config.toml
model = "image classifier"
dataset = "larger renderings of crowded toy scenes"
train_examples = 90422
image_size = 96
crop_scale_min = 0.8
horizontal_flip = false
targets = ["its colour"]
num_classes = 12
arch = "resmlp"
norm = "rmsnorm"
norm_position = "pre"
activation = "swiglu"
mlp_ratio = 4
parallel_block = false
dropout = 0.05
inner_norm = false
patch_size = [16, 16]
layers = 6
width = 192
label_smoothing = 0.05
loss = "cross_entropy"
init = "torch_default"
residual_init = "none"
optimizer = "adamw"
lr = 0.0025
beta1 = 0.9
beta2 = 0.999
eps = 1e-08
grad_clip = 1.0
steps = 40000
batch_size = 64
epochs = 28.3
lr_schedule = "linear"
final_lr_fraction = 0.1
warmup_steps = 1200
weight_decay = 0.05
Rows from block 2 of a small image classifier, named by matrix and row number. Rows with one number belong to one neuron. Each number is 200 + 20 x the weight over its row's rms, rounded and kept within 0 to 999. All counts start at 0.
After each neuron's rows are labels from the 100 images, of 14976, where the neuron reaches its largest size: "strongest on" is what is common among them. Only what is clearly more common there than usual is listed. The data: larger renderings of crowded toy scenes. In brackets: how many of the 100, against the usual share in percent.
# gate: MLP gate (model.blocks.2.mlp.gate.weight, 768x192), inputs 117-155
# fc1: MLP up (model.blocks.2.mlp.fc1.weight, 768x192), inputs 117-155
# fc2: MLP down (model.blocks.2.mlp.fc2.weight, 192x768, transposed), outputs 117-155

gate.186,207,145,229,191,186,187,200,187,242,197,211,212,214,204,192,200,193,204,164,179,200,211,156,159,196,201,172,182,230,204,191,182,208,184,162,189,162,201,162
fc1.186,158,181,181,211,218,220,222,196,186,179,200,213,189,192,211,216,209,165,192,182,183,154,202,217,186,187,194,210,188,200,207,229,185,228,216,201,193,179,206
fc2.186,200,150,212,212,191,179,213,199,190,193,215,213,202,229,195,194,196,215,181,174,202,211,228,188,201,196,205,259,201,180,176,217,193,175,219,211,185,194,185
strongest on: teal object (62 vs 28.2)

gate.338,222,222,201,183,168,154,177,192,233,203,169,223,221,243,209,170,198,205,168,197,225,231,205,206,226,167,204,194,220,217,231,183,201,245,174,176,234,233,226
fc1.338,214,179,159,235,201,219,181,196,180,185,210,182,192,166,208,225,193,221,208,194,212,197,193,203,214,208,197,221,195,215,183,198,204,221,231,205,177,217,177
fc2.338,186,223,235,184,181,197,213,174,177,201,206,214,207,159,198,195,221,216,210,232,208,223,199,196,230,209,193,206,204,229,188,222,179,198,202,182,231,168,194
strongest on: teal object (84 vs 28.2); light from behind the scene (52 vs 25.1); its colour: teal (42 vs 8.2)

gate.602,159,198,214,213,246,200,227,227,196,190,227,212,206,213,211,186,206,170,204,205,218,175,213,187,162,203,186,204,215,227,222,198,171,186,174,200,223,198,187
fc1.602,179,210,217,199,182,201,205,219,187,208,194,200,178,164,210,192,216,228,208,238,225,193,216,168,217,217,185,174,177,205,221,186,181,196,158,190,216,197,180
fc2.602,185,239,193,213,216,232,199,166,172,208,215,188,205,172,212,217,191,214,216,199,168,193,198,174,189,185,161,145,186,227,214,192,192,165,221,138,221,213,197
strongest on: brown object (72 vs 27.9); its colour: brown (36 vs 8.2)

gate.126,184,214,196,218,173,240,210,201,206,175,196,200,221,173,181,213,212,205,249,184,234,182,161,192,152,174,211,200,230,233,209,207,194,194,208,216,200,202,199
fc1.126,180,173,161,241,196,193,203,212,206,179,198,193,213,177,187,159,232,215,191,188,223,144,215,230,210,177,217,222,202,233,202,186,200,178,220,208,202,183,199
fc2.126,210,201,214,188,239,194,186,174,230,182,226,206,190,224,218,177,209,151,201,203,190,186,184,219,203,204,174,173,208,213,163,209,195,199,215,197,176,225,188
strongest on: teal object (85 vs 28.2); its colour: teal (52 vs 8.2)

gate.78,198,199,212,215,200,226,193,197,213,181,244,185,203,206,181,195,187,216,189,212,169,200,196,205,192,172,183,188,186,207,212,180,245,195,194,221,154,187,154
fc1.78,181,186,186,227,197,208,192,203,181,216,229,216,240,192,214,190,229,201,213,183,219,232,198,207,224,218,191,197,191,196,235,214,205,203,204,219,219,214,222
fc2.78,175,195,169,167,177,201,181,181,217,172,206,221,181,211,193,228,213,206,174,190,224,185,216,191,228,185,215,194,175,239,181,203,207,175,204,185,167,184,172
strongest on: yellow object (84 vs 28.9); its colour: yellow (46 vs 8.1)

gate.696,194,207,180,174,213,216,220,209,187,228,233,202,208,176,213,200,212,201,221,219,190,188,193,199,204,187,230,167,217,218,168,198,191,160,217,239,193,200,203
fc1.696,209,197,255,200,176,192,175,199,223,185,195,204,165,187,190,217,240,195,197,199,176,215,174,197,208,170,236,165,177,223,195,197,226,200,182,225,177,190,207
fc2.696,228,249,224,202,199,185,193,200,207,216,164,183,232,175,182,188,193,198,226,204,252,197,194,201,240,178,202,188,188,194,198,204,194,206,210,206,147,203,170
strongest on: black object (80 vs 28.7); its colour: black (47 vs 8.4)

gate.372,198,221,205,195,196,206,223,231,214,175,197,209,189,206,199,220,189,230,208,238,215,206,202,172,187,220,199,234,180,217,223,165,206,149,222,228,201,209,197
fc1.372,184,185,167,146,193,208,193,226,119,182,210,206,205,227,192,190,219,208,184,201,194,186,215,153,212,206,190,199,186,237,200,202,201,199,210,190,210,219,202
fc2.372,186,176,246,214,210,232,209,199,199,224,205,235,213,157,207,207,241,179,219,208,213,206,208,181,214,206,188,211,240,182,192,214,190,162,208,200,207,194,187
strongest on: pink object (90 vs 28.3); its colour: pink (63 vs 8)

gate.48,186,216,233,176,206,222,181,207,180,219,215,192,187,184,197,173,203,224,144,192,204,199,165,198,199,223,177,200,217,200,208,174,206,215,191,212,176,182,232
fc1.48,196,192,229,196,188,164,161,211,191,207,213,138,161,211,184,204,230,214,226,221,210,204,182,188,211,211,238,207,234,213,233,173,202,209,183,201,188,186,226
fc2.48,205,207,211,179,187,204,189,188,182,180,191,223,199,147,204,216,193,204,200,135,173,203,231,226,185,182,169,186,209,179,162,213,207,198,148,219,209,196,219
strongest on: red object (63 vs 29.3); its colour: red (30 vs 8.4)

gate.243,208,206,200,186,221,217,190,222,206,206,214,214,213,207,205,185,219,170,235,214,183,208,186,226,189,206,217,153,186,217,218,205,189,207,220,235,238,176,220
fc1.243,230,188,214,193,200,162,215,154,203,204,191,138,196,169,172,211,193,204,190,180,225,182,204,206,191,206,203,222,176,187,202,155,233,195,172,176,178,217,189
fc2.243,186,176,182,201,217,226,196,199,220,225,222,230,172,204,189,215,196,198,203,214,169,172,210,235,193,195,225,161,196,204,195,213,206,197,197,175,190,186,185
strongest on: black object (75 vs 28.7); its colour: black (39 vs 8.4)

gate.257,197,179,188,183,188,187,207,216,211,159,195,234,213,208,209,251,228,175,241,199,155,194,216,199,152,205,195,233,192,243,203,208,213,223,203,203,224,199,208
fc1.257,175,217,197,203,197,207,217,205,244,196,198,174,207,191,211,209,171,209,216,173,202,241,187,212,203,205,195,225,213,189,220,170,182,232,218,170,181,198,178
fc2.257,222,190,231,234,219,178,212,223,185,177,172,195,212,231,210,165,170,235,197,213,203,223,164,231,220,208,205,204,236,220,232,214,205,220,199,195,218,206,187
strongest on: green object (83 vs 28.7); its colour: green (64 vs 8.5)

gate.632,199,220,199,237,213,201,196,223,207,169,192,196,231,211,173,181,175,198,184,174,238,242,224,203,176,213,179,215,213,230,164,198,172,200,191,196,216,182,204
fc1.632,246,225,190,215,192,193,185,194,219,167,185,203,219,198,216,228,207,214,179,179,228,198,241,191,163,222,199,193,200,215,183,186,195,185,141,194,218,213,201
fc2.632,174,220,208,224,174,212,181,203,199,212,202,216,205,200,234,235,210,140,195,228,237,194,191,180,237,183,213,200,193,197,222,226,199,200,156,205,176,230,208
strongest on: pink object (66 vs 28.3); its colour: pink (35 vs 8)

gate.241,187,177,222,221,187,204,172,224,228,167,228,217,208,224,208,192,194,210,193,208,223,204,223,206,195,200,219,254,208,213,201,202,182,235,207,226,171,192,199
fc1.241,165,220,159,176,181,226,198,192,184,187,197,202,192,181,189,211,188,221,205,219,200,219,220,208,218,162,194,214,197,206,186,192,184,178,221,182,169,209,224
fc2.241,214,185,224,195,214,199,163,207,196,196,202,181,189,238,196,170,200,235,218,192,195,176,162,183,178,231,199,228,201,215,205,221,174,256,182,205,202,223,179
strongest on: red object (89 vs 29.3); its colour: red (54 vs 8.4)

gate.164,182,227,217,179,193,197,197,198,174,206,174,211,184,203,204,197,186,201,185,226,177,212,240,179,180,203,214,194,221,202,182,178,210,189,219,207,206,190,187
fc1.164,237,232,171,183,178,202,213,214,207,182,208,176,222,202,194,214,196,204,204,207,174,209,178,215,198,169,156,174,210,190,206,172,188,208,214,233,206,193,226
fc2.164,204,196,229,195,196,210,205,223,190,222,233,226,182,229,227,198,187,189,204,194,218,226,196,211,244,221,193,213,222,222,207,223,210,203,190,189,179,208,162
strongest on: its colour: brown (27 vs 8.2)

gate.135,212,218,186,237,189,198,211,208,187,197,190,203,197,206,181,174,162,177,194,205,206,186,218,225,187,195,194,170,205,246,202,187,204,173,178,198,226,184,204
fc1.135,217,200,191,229,197,202,198,199,201,227,214,180,206,190,218,194,199,189,231,235,193,184,202,178,226,205,207,180,189,211,217,227,191,157,200,181,189,224,162
fc2.135,215,231,204,168,204,186,208,195,149,219,206,180,214,220,187,210,212,175,197,199,231,192,160,207,224,205,197,204,217,190,186,183,184,211,200,202,208,184,228
strongest on: orange object (75 vs 28.9); its colour: orange (44 vs 8)

gate.508,209,193,196,213,193,175,224,173,201,163,184,195,197,185,215,205,180,217,193,188,240,196,154,204,207,163,186,225,185,193,183,218,203,183,212,206,182,198,203
fc1.508,193,161,183,174,203,179,191,177,206,241,186,211,229,158,234,202,241,209,220,207,219,228,200,188,192,179,154,189,223,197,156,209,224,177,184,204,202,206,209
fc2.508,210,195,218,222,201,188,188,216,187,188,206,235,159,210,168,183,187,181,191,231,212,168,186,168,192,190,226,233,197,199,211,215,199,183,200,208,204,191,211
strongest on: orange object (73 vs 28.9); its colour: orange (33 vs 8)

gate.11,164,205,181,175,166,158,224,218,208,222,210,168,223,193,197,214,213,202,170,238,190,215,201,198,233,189,170,154,221,200,201,207,225,189,198,167,217,210,168
fc1.11,200,206,217,194,247,200,163,185,197,179,197,194,209,219,212,184,193,173,230,208,204,278,198,195,205,185,177,210,211,190,192,186,177,205,177,187,221,211,196
fc2.11,184,180,172,205,180,197,205,227,201,230,212,168,209,189,176,232,174,194,186,234,176,230,262,235,211,186,227,184,177,220,169,213,225,205,208,217,212,191,204
strongest on: pink object (69 vs 28.3); its colour: pink (27 vs 8)

gate.341,216,184,199,222,227,202,188,181,250,230,193,161,251,172,187,184,186,222,207,216,195,179,174,174,195,185,219,174,198,225,203,207,171,181,190,207,214,196,195
fc1.341,177,218,174,202,201,215,209,243,209,223,175,198,227,216,191,212,202,170,213,174,170,188,226,181,205,186,196,200,219,228,146,229,191,202,160,239,184,214,225
fc2.341,188,162,212,215,210,184,214,197,194,213,155,146,198,210,176,167,193,191,197,198,207,173,200,221,167,200,192,186,198,209,240,182,224,201,190,157,214,184,193
strongest on: green object (69 vs 28.7); its colour: green (36 vs 8.5)

gate.432,222,202,180,199,195,173,203,202,226,228,201,205,208,226,206,198,240,194,220,182,175,191,228,196,169,191,234,183,185,216,216,220,189,250,176,194,217,174,195
fc1.432,205,211,184,203,224,225,236,189,203,228,240,178,184,231,202,197,171,218,188,197,199,203,213,215,180,240,233,203,208,190,194,184,220,200,201,178,215,185,214
fc2.432,132,187,231,179,186,235,179,221,154,171,195,231,194,195,220,166,209,178,185,224,207,168,201,184,222,216,211,180,223,215,171,172,181,235,207,228,158,190,228
strongest on: green object (60 vs 28.7)

gate.282,217,224,223,202,183,195,188,196,189,183,208,169,203,173,173,218,194,221,183,241,194,215,224,158,225,200,168,180,213,225,227,167,177,202,162,185,194,182,198
fc1.282,197,187,227,166,174,212,184,202,211,189,215,246,243,217,206,191,201,166,224,202,180,207,213,201,184,194,204,220,187,179,178,211,190,207,188,242,224,203,205
fc2.282,205,221,220,218,204,194,200,228,177,189,231,222,133,203,200,203,158,156,189,212,197,196,214,214,209,223,214,219,230,220,207,233,204,194,225,213,161,183,179
strongest on: yellow object (71 vs 28.9); its colour: yellow (29 vs 8.1)

gate.463,203,178,209,174,150,200,188,185,201,165,196,222,219,164,195,242,220,215,217,224,184,207,186,196,178,213,192,189,197,210,201,211,200,225,206,240,198,174,211
fc1.463,210,168,210,210,202,200,209,212,226,191,195,180,228,179,192,212,190,212,187,206,219,234,192,224,199,218,210,202,210,185,199,180,179,235,209,180,195,181,169
fc2.463,235,144,167,205,178,203,203,212,177,184,191,220,235,201,213,171,194,263,194,210,193,180,173,202,189,216,204,216,226,220,251,198,184,224,199,199,220,216,233
strongest on: green object (94 vs 28.7); its colour: green (57 vs 8.5)

gate.266,220,242,161,213,160,208,219,174,207,191,182,205,249,193,174,191,192,201,199,190,164,203,210,183,215,199,180,212,189,222,189,224,231,192,235,172,188,198,178
fc1.266,203,212,186,220,255,198,202,225,196,171,197,181,218,230,194,214,185,193,182,213,181,214,237,224,204,198,159,224,221,200,224,201,224,237,225,175,188,210,205
fc2.266,150,183,188,236,200,210,215,174,206,172,201,223,206,216,196,187,193,175,179,230,216,203,202,183,205,216,200,154,201,202,199,224,182,204,237,191,200,208,185
strongest on: yellow object (62 vs 28.9); its colour: yellow (25 vs 8.1)

gate.357,170,217,227,190,172,196,219,221,217,220,214,186,214,211,149,195,169,161,206,176,184,183,193,196,203,218,209,198,220,226,254,200,202,199,198,208,233,190,203
fc1.357,228,183,186,206,218,210,175,212,186,189,193,199,191,206,182,223,235,204,202,190,213,206,229,196,210,180,160,216,207,181,195,202,184,150,169,174,176,204,177
fc2.357,227,204,210,209,203,167,157,212,192,185,196,182,181,218,213,208,189,198,210,194,228,185,183,224,216,184,215,173,210,159,189,207,208,199,231,220,173,175,208
strongest on: green object (80 vs 28.7); its colour: green (46 vs 8.5)

gate.642,198,199,200,217,208,203,224,177,213,210,206,173,143,187,207,204,203,217,217,188,181,183,197,209,209,182,240,171,193,204,203,209,229,205,183,176,217,176,229
fc1.642,202,203,179,174,190,199,164,215,186,202,224,189,209,191,182,179,228,168,235,165,175,173,201,200,203,160,194,213,206,177,176,194,200,193,196,203,211,182,184
fc2.642,182,190,219,209,203,237,214,188,226,193,228,207,210,162,210,233,209,188,196,173,257,214,239,184,216,193,203,211,227,196,196,228,198,199,218,166,189,199,191
strongest on: its colour: teal (28 vs 8.2)

gate.131,179,213,201,221,230,212,212,194,246,187,220,235,229,184,191,218,178,175,179,208,194,203,204,195,168,165,194,217,216,212,192,189,189,201,228,213,202,227,217
fc1.131,166,197,216,187,217,203,223,194,183,179,211,207,213,201,199,216,205,177,163,198,212,185,213,181,158,163,176,214,199,238,219,214,184,170,176,242,219,224,210
fc2.131,169,180,179,226,197,211,186,189,185,213,181,200,187,254,214,187,189,202,235,212,175,208,169,173,197,182,168,204,221,179,190,228,206,192,236,222,180,183,175
strongest on: its colour: green (34 vs 8.5)

gate.515,204,171,208,173,190,200,204,196,181,191,204,183,175,188,170,194,201,180,182,187,194,212,205,196,197,188,209,182,210,217,213,189,198,213,153,178,196,212,196
fc1.515,208,206,196,225,214,235,189,202,205,219,236,170,196,213,193,203,176,203,169,201,176,179,204,227,195,215,196,219,153,191,211,193,186,214,210,219,183,170,211
fc2.515,211,203,223,199,186,197,209,217,198,199,200,234,188,242,227,209,178,200,202,257,208,248,180,202,156,212,204,199,208,165,206,216,199,197,169,199,229,241,183
strongest on: black object (63 vs 28.7); its colour: black (40 vs 8.4)

gate.144,145,175,203,224,199,207,227,233,233,188,224,207,219,194,171,173,176,196,156,184,164,214,167,189,168,169,189,185,236,229,173,201,192,199,201,192,195,174,188
fc1.144,209,220,180,187,211,208,190,188,188,258,203,206,214,216,214,216,216,208,223,193,233,191,244,218,207,222,206,216,181,200,202,192,191,205,226,211,219,241,222
fc2.144,170,223,190,186,189,234,204,212,201,197,214,199,189,187,223,207,178,172,180,177,191,181,179,202,203,204,191,165,204,174,159,206,205,182,181,185,199,209,198
strongest on: yellow object (95 vs 28.9); its colour: yellow (50 vs 8.1)

gate.177,190,191,213,182,178,202,166,177,191,221,203,190,215,189,160,152,191,186,217,190,163,208,212,203,162,216,216,190,214,208,222,169,202,217,221,218,233,225,204
fc1.177,195,174,209,186,217,237,213,234,225,205,217,198,214,221,201,180,188,158,192,193,204,184,176,214,208,213,175,183,233,220,210,147,198,211,209,172,205,226,209
fc2.177,198,221,192,183,229,206,227,197,191,203,181,193,194,153,199,176,201,181,193,190,195,176,174,176,182,210,193,199,188,154,245,139,207,222,200,184,197,202,195
strongest on: tree (32 vs 12.2)

gate.685,196,180,185,204,185,234,200,225,168,152,201,192,188,217,170,181,241,184,204,218,242,192,200,182,192,211,203,240,201,232,213,194,216,184,225,190,184,188,206
fc1.685,157,193,194,233,210,201,208,193,182,187,224,194,196,210,202,196,229,180,197,206,177,185,202,221,176,210,204,227,178,173,176,199,186,226,190,192,202,189,204
fc2.685,220,226,200,203,194,218,190,180,193,202,216,161,188,195,179,210,169,239,214,184,163,206,200,236,213,197,203,206,201,204,195,200,196,204,207,176,227,179,197
strongest on: pink object (83 vs 28.3); its colour: pink (58 vs 8)

gate.534,190,193,193,152,217,242,173,206,192,199,201,219,223,205,197,177,190,203,170,200,204,231,161,188,197,224,227,192,217,205,189,190,223,240,186,225,193,210,179
fc1.534,173,245,218,239,171,198,207,180,210,212,191,185,185,216,222,197,180,198,202,215,194,198,192,238,214,165,159,168,167,220,220,222,178,200,223,196,185,197,196
fc2.534,183,230,230,172,186,247,203,186,205,213,193,189,209,231,231,175,198,165,213,197,181,237,178,176,207,203,212,199,201,185,187,208,198,225,197,204,185,191,210
strongest on: orange object (64 vs 28.9); its colour: orange (30 vs 8)

gate.46,208,163,230,216,174,201,193,212,195,170,180,239,154,195,193,192,182,238,201,205,216,172,176,215,204,204,190,187,183,209,182,211,220,216,217,198,216,205,189
fc1.46,248,208,194,208,202,162,184,203,202,216,182,182,207,190,227,196,207,205,208,190,223,219,190,195,201,209,185,205,181,219,264,193,203,212,199,213,215,202,207
fc2.46,214,200,192,211,203,192,210,216,185,209,197,162,193,201,192,189,201,207,188,208,206,238,200,203,214,185,249,239,185,217,192,199,177,203,210,166,215,201,209
strongest on: its colour: green (26 vs 8.5)

gate.182,198,205,205,195,210,185,190,221,210,185,188,163,220,203,179,194,167,191,179,164,204,187,182,238,164,233,241,205,187,226,188,192,215,206,187,218,218,201,212
fc1.182,185,177,168,227,237,191,191,211,206,203,169,210,210,205,174,191,209,203,172,171,189,222,182,155,242,199,207,178,198,193,177,204,199,176,220,211,201,187,195
fc2.182,200,218,212,201,221,227,195,176,190,185,239,181,187,198,217,172,177,194,209,218,214,226,243,224,227,212,207,181,165,193,174,209,199,231,185,184,203,184,190
strongest on: white object (60 vs 28.9)

gate.5,192,212,224,203,198,227,239,203,211,199,202,209,205,192,164,208,176,165,178,196,201,200,193,207,167,194,218,208,219,202,178,194,187,151,207,198,197,169,194
fc1.5,181,211,188,194,202,212,215,207,200,196,190,199,209,234,178,206,182,207,177,211,221,181,196,202,232,227,191,213,221,237,200,201,210,191,234,178,172,178,210
fc2.5,203,215,216,229,193,215,211,207,205,233,219,224,184,168,218,199,181,184,225,237,215,232,166,168,199,216,191,172,189,184,203,227,179,172,202,188,186,197,200
strongest on: pink object (78 vs 28.3); its colour: pink (55 vs 8)

gate.93,216,189,233,225,189,215,188,171,176,198,195,202,183,207,198,161,187,204,180,227,194,170,174,212,205,211,215,190,175,210,190,188,202,201,221,192,199,214,175
fc1.93,183,198,215,185,206,204,197,188,192,202,184,238,183,213,204,193,189,171,180,165,187,180,198,221,208,194,189,199,189,200,215,192,198,195,202,209,207,202,207
fc2.93,218,188,159,205,212,192,203,193,200,188,184,146,203,193,154,196,202,223,188,191,188,167,230,206,193,191,198,215,233,198,193,197,187,208,188,232,183,200,210
strongest on: green object (65 vs 28.7); its colour: green (33 vs 8.5)

gate.405,224,192,200,187,220,171,160,188,201,167,155,179,188,179,206,194,238,194,211,216,228,198,143,173,202,196,195,207,210,217,224,199,203,194,165,205,209,199,178
fc1.405,169,185,179,261,179,220,228,214,190,234,236,231,182,222,182,187,167,213,207,180,187,166,229,178,171,224,205,219,175,215,213,216,216,172,211,215,189,195,197
fc2.405,170,163,226,158,172,207,208,186,222,192,186,215,214,223,183,246,228,194,189,188,196,233,158,171,197,216,219,236,210,224,185,212,179,216,205,226,231,193,225
strongest on: black object (82 vs 28.7); its colour: black (38 vs 8.4)

gate.500,181,193,225,192,141,200,214,185,221,197,218,194,217,217,206,183,191,214,221,211,182,186,244,228,192,177,172,212,243,212,184,179,241,199,184,207,213,188,178
fc1.500,216,255,203,199,212,185,197,185,211,218,190,216,167,176,227,194,178,194,194,191,161,189,182,176,211,209,210,190,174,178,203,195,238,198,191,171,188,209,197
fc2.500,243,190,170,222,196,159,207,232,224,234,219,153,207,199,206,214,197,217,205,210,214,215,159,207,187,182,202,259,178,197,208,192,199,183,195,197,199,205,200
strongest on: its colour: brown (25 vs 8.2)

gate.676,193,213,208,146,211,184,207,179,197,200,198,198,195,181,204,223,203,241,185,187,221,216,165,202,225,201,202,233,212,218,206,184,250,197,195,155,231,224,184
fc1.676,215,222,180,175,165,201,203,199,160,180,193,183,203,188,201,241,220,206,197,201,204,197,205,230,205,186,201,191,200,191,190,164,205,212,178,180,201,211,189
fc2.676,160,218,177,220,193,193,216,217,163,210,198,206,185,225,210,195,200,184,179,161,198,160,221,191,171,198,200,221,200,210,226,190,218,197,194,233,208,227,210
strongest on: pink object (61 vs 28.3); its colour: pink (31 vs 8)

gate.764,179,194,212,214,180,218,227,205,195,201,196,213,188,225,190,207,213,209,203,223,189,187,253,164,159,207,182,200,214,218,185,208,230,197,240,211,202,203,213
fc1.764,187,209,223,205,219,177,229,200,183,223,199,201,219,185,217,222,183,183,211,180,189,232,204,208,190,176,203,210,197,197,225,159,195,205,191,220,209,218,212
fc2.764,201,188,213,201,203,207,195,194,159,205,179,211,171,197,187,165,200,212,202,177,195,156,224,187,160,174,195,232,200,203,171,223,204,170,185,228,189,206,192
strongest on: orange object (75 vs 28.9); its colour: orange (38 vs 8)

gate.745,233,190,207,170,220,199,184,217,175,202,185,185,196,198,178,226,219,207,203,208,236,215,197,185,197,233,206,224,176,236,159,204,186,185,232,204,207,193,254
fc1.745,197,218,185,220,233,191,175,182,208,207,213,194,205,205,224,202,155,209,180,201,160,162,201,214,202,219,243,235,179,216,165,211,201,226,202,210,183,231,215
fc2.745,222,202,154,202,177,197,216,198,182,192,202,179,195,203,165,173,176,224,178,212,194,216,201,223,203,197,198,178,232,219,195,194,208,214,196,200,222,208,214
strongest on: pink object (61 vs 28.3)

gate.424,205,222,176,195,200,187,189,178,236,202,199,215,227,218,182,202,178,187,247,187,197,195,213,211,213,197,228,213,174,211,184,240,197,216,193,181,228,192,196
fc1.424,200,199,211,168,213,199,209,234,181,194,189,197,173,210,185,143,232,168,209,227,189,205,160,193,212,211,191,175,216,194,243,196,200,204,186,183,216,213,190
fc2.424,174,192,201,219,205,219,203,208,172,220,208,219,215,174,196,263,191,212,205,196,226,203,231,177,236,228,209,206,172,202,195,215,201,220,259,215,212,217,189
strongest on: red object (72 vs 29.3); its colour: red (32 vs 8.4)

gate.340,213,219,188,176,200,203,191,152,202,225,214,180,196,188,194,206,203,190,193,199,170,207,226,226,197,199,229,172,223,238,181,217,157,230,162,224,187,185,184
fc1.340,169,215,206,226,168,182,221,186,197,216,197,234,211,197,211,193,179,177,178,164,188,196,184,174,198,225,205,190,190,193,205,239,208,203,202,222,195,191,192
fc2.340,204,210,207,201,222,178,192,220,227,203,178,175,190,208,181,217,206,217,211,192,212,199,188,248,212,189,231,230,184,265,228,160,220,187,230,207,220,196,195
strongest on: white object (72 vs 28.9); its colour: white (30 vs 8.5)

gate.494,184,210,187,191,245,207,202,215,186,190,169,233,162,210,188,190,187,163,162,144,214,194,188,190,196,207,209,185,187,218,174,217,220,186,210,185,225,188,211
fc1.494,191,216,215,179,169,196,222,217,207,193,197,170,195,187,177,264,226,238,205,246,177,200,192,208,191,185,181,195,208,177,193,168,190,199,184,260,167,182,199
fc2.494,165,203,186,182,194,264,214,211,209,150,208,207,211,210,208,186,197,186,215,190,209,194,171,222,175,186,163,208,206,212,186,222,205,195,207,185,246,187,202
strongest on: green object (59 vs 28.7); its colour: green (33 vs 8.5)

gate.185,176,199,189,162,189,177,195,216,178,183,197,172,189,188,176,197,223,186,198,213,170,183,162,199,187,150,169,155,204,222,190,179,231,194,152,209,172,181,235
fc1.185,210,199,203,207,178,210,216,187,213,228,234,222,191,231,224,204,206,202,200,221,239,245,238,210,222,196,187,186,246,215,201,204,207,196,149,207,195,209,207
fc2.185,165,207,187,235,203,195,205,195,208,199,175,193,207,211,176,186,205,177,203,180,194,173,186,177,194,194,232,227,203,204,193,181,193,209,217,230,189,226,181
strongest on: teal object (60 vs 28.2)

gate.633,184,180,178,188,181,185,209,170,220,173,189,200,186,208,172,184,194,199,184,216,208,210,165,179,210,226,205,187,218,239,183,172,215,210,150,174,206,191,184
fc1.633,173,189,209,210,203,194,188,233,203,182,198,201,247,173,189,208,200,204,240,181,200,176,218,216,155,191,216,230,165,200,187,162,195,176,210,229,211,185,212
fc2.633,188,196,222,194,203,199,188,190,218,183,244,164,205,204,187,202,190,201,238,182,213,199,207,192,215,205,177,162,192,195,164,199,169,193,179,203,195,205,194
strongest on: its colour: teal (25 vs 8.2)

gate.703,217,236,213,185,217,210,198,183,231,183,170,208,163,216,212,182,186,170,173,227,213,195,190,148,207,201,201,191,235,226,173,219,194,209,249,192,174,189,166
fc1.703,229,181,174,189,209,178,231,189,191,163,186,176,188,185,152,198,205,230,214,212,192,190,198,207,208,236,194,195,179,198,213,199,188,196,164,184,233,201,177
fc2.703,196,210,195,218,213,219,193,213,151,209,218,177,193,197,189,187,187,199,158,216,225,210,215,206,222,203,221,211,203,209,194,232,207,191,264,203,164,220,209
strongest on: yellow object (74 vs 28.9); count: six (44 vs 19.5); its colour: yellow (34 vs 8.1)

gate.567,157,165,199,190,195,218,203,243,180,214,219,207,210,208,196,200,194,180,186,168,161,160,222,203,198,154,206,221,183,227,157,200,221,172,168,232,212,172,214
fc1.567,215,181,220,220,225,197,186,224,206,220,219,204,205,204,180,200,221,205,223,199,241,249,214,192,181,182,162,200,223,194,211,176,201,214,213,158,217,233,225
fc2.567,203,178,196,193,186,189,194,180,209,188,185,235,157,199,189,234,190,195,192,205,207,163,186,207,194,213,192,230,199,189,209,182,214,200,216,206,183,215,198
strongest on: yellow object (66 vs 28.9); its colour: yellow (37 vs 8.1)

gate.748,200,232,193,174,227,193,160,194,147,179,175,183,188,254,206,194,192,184,191,189,184,225,188,198,199,222,197,194,231,240,187,196,197,229,194,217,193,200,213
fc1.748,217,193,199,177,190,194,206,180,202,216,197,196,224,149,188,231,217,206,198,205,172,185,180,199,194,192,235,229,195,224,179,181,206,221,202,216,220,199,215
fc2.748,181,189,214,203,187,201,183,181,212,207,200,190,180,185,177,160,189,208,194,204,203,193,183,191,191,234,195,183,201,199,216,219,174,229,192,202,198,211,268
strongest on: white object (67 vs 28.9); its colour: white (38 vs 8.5); its colour: grey (25 vs 8.7)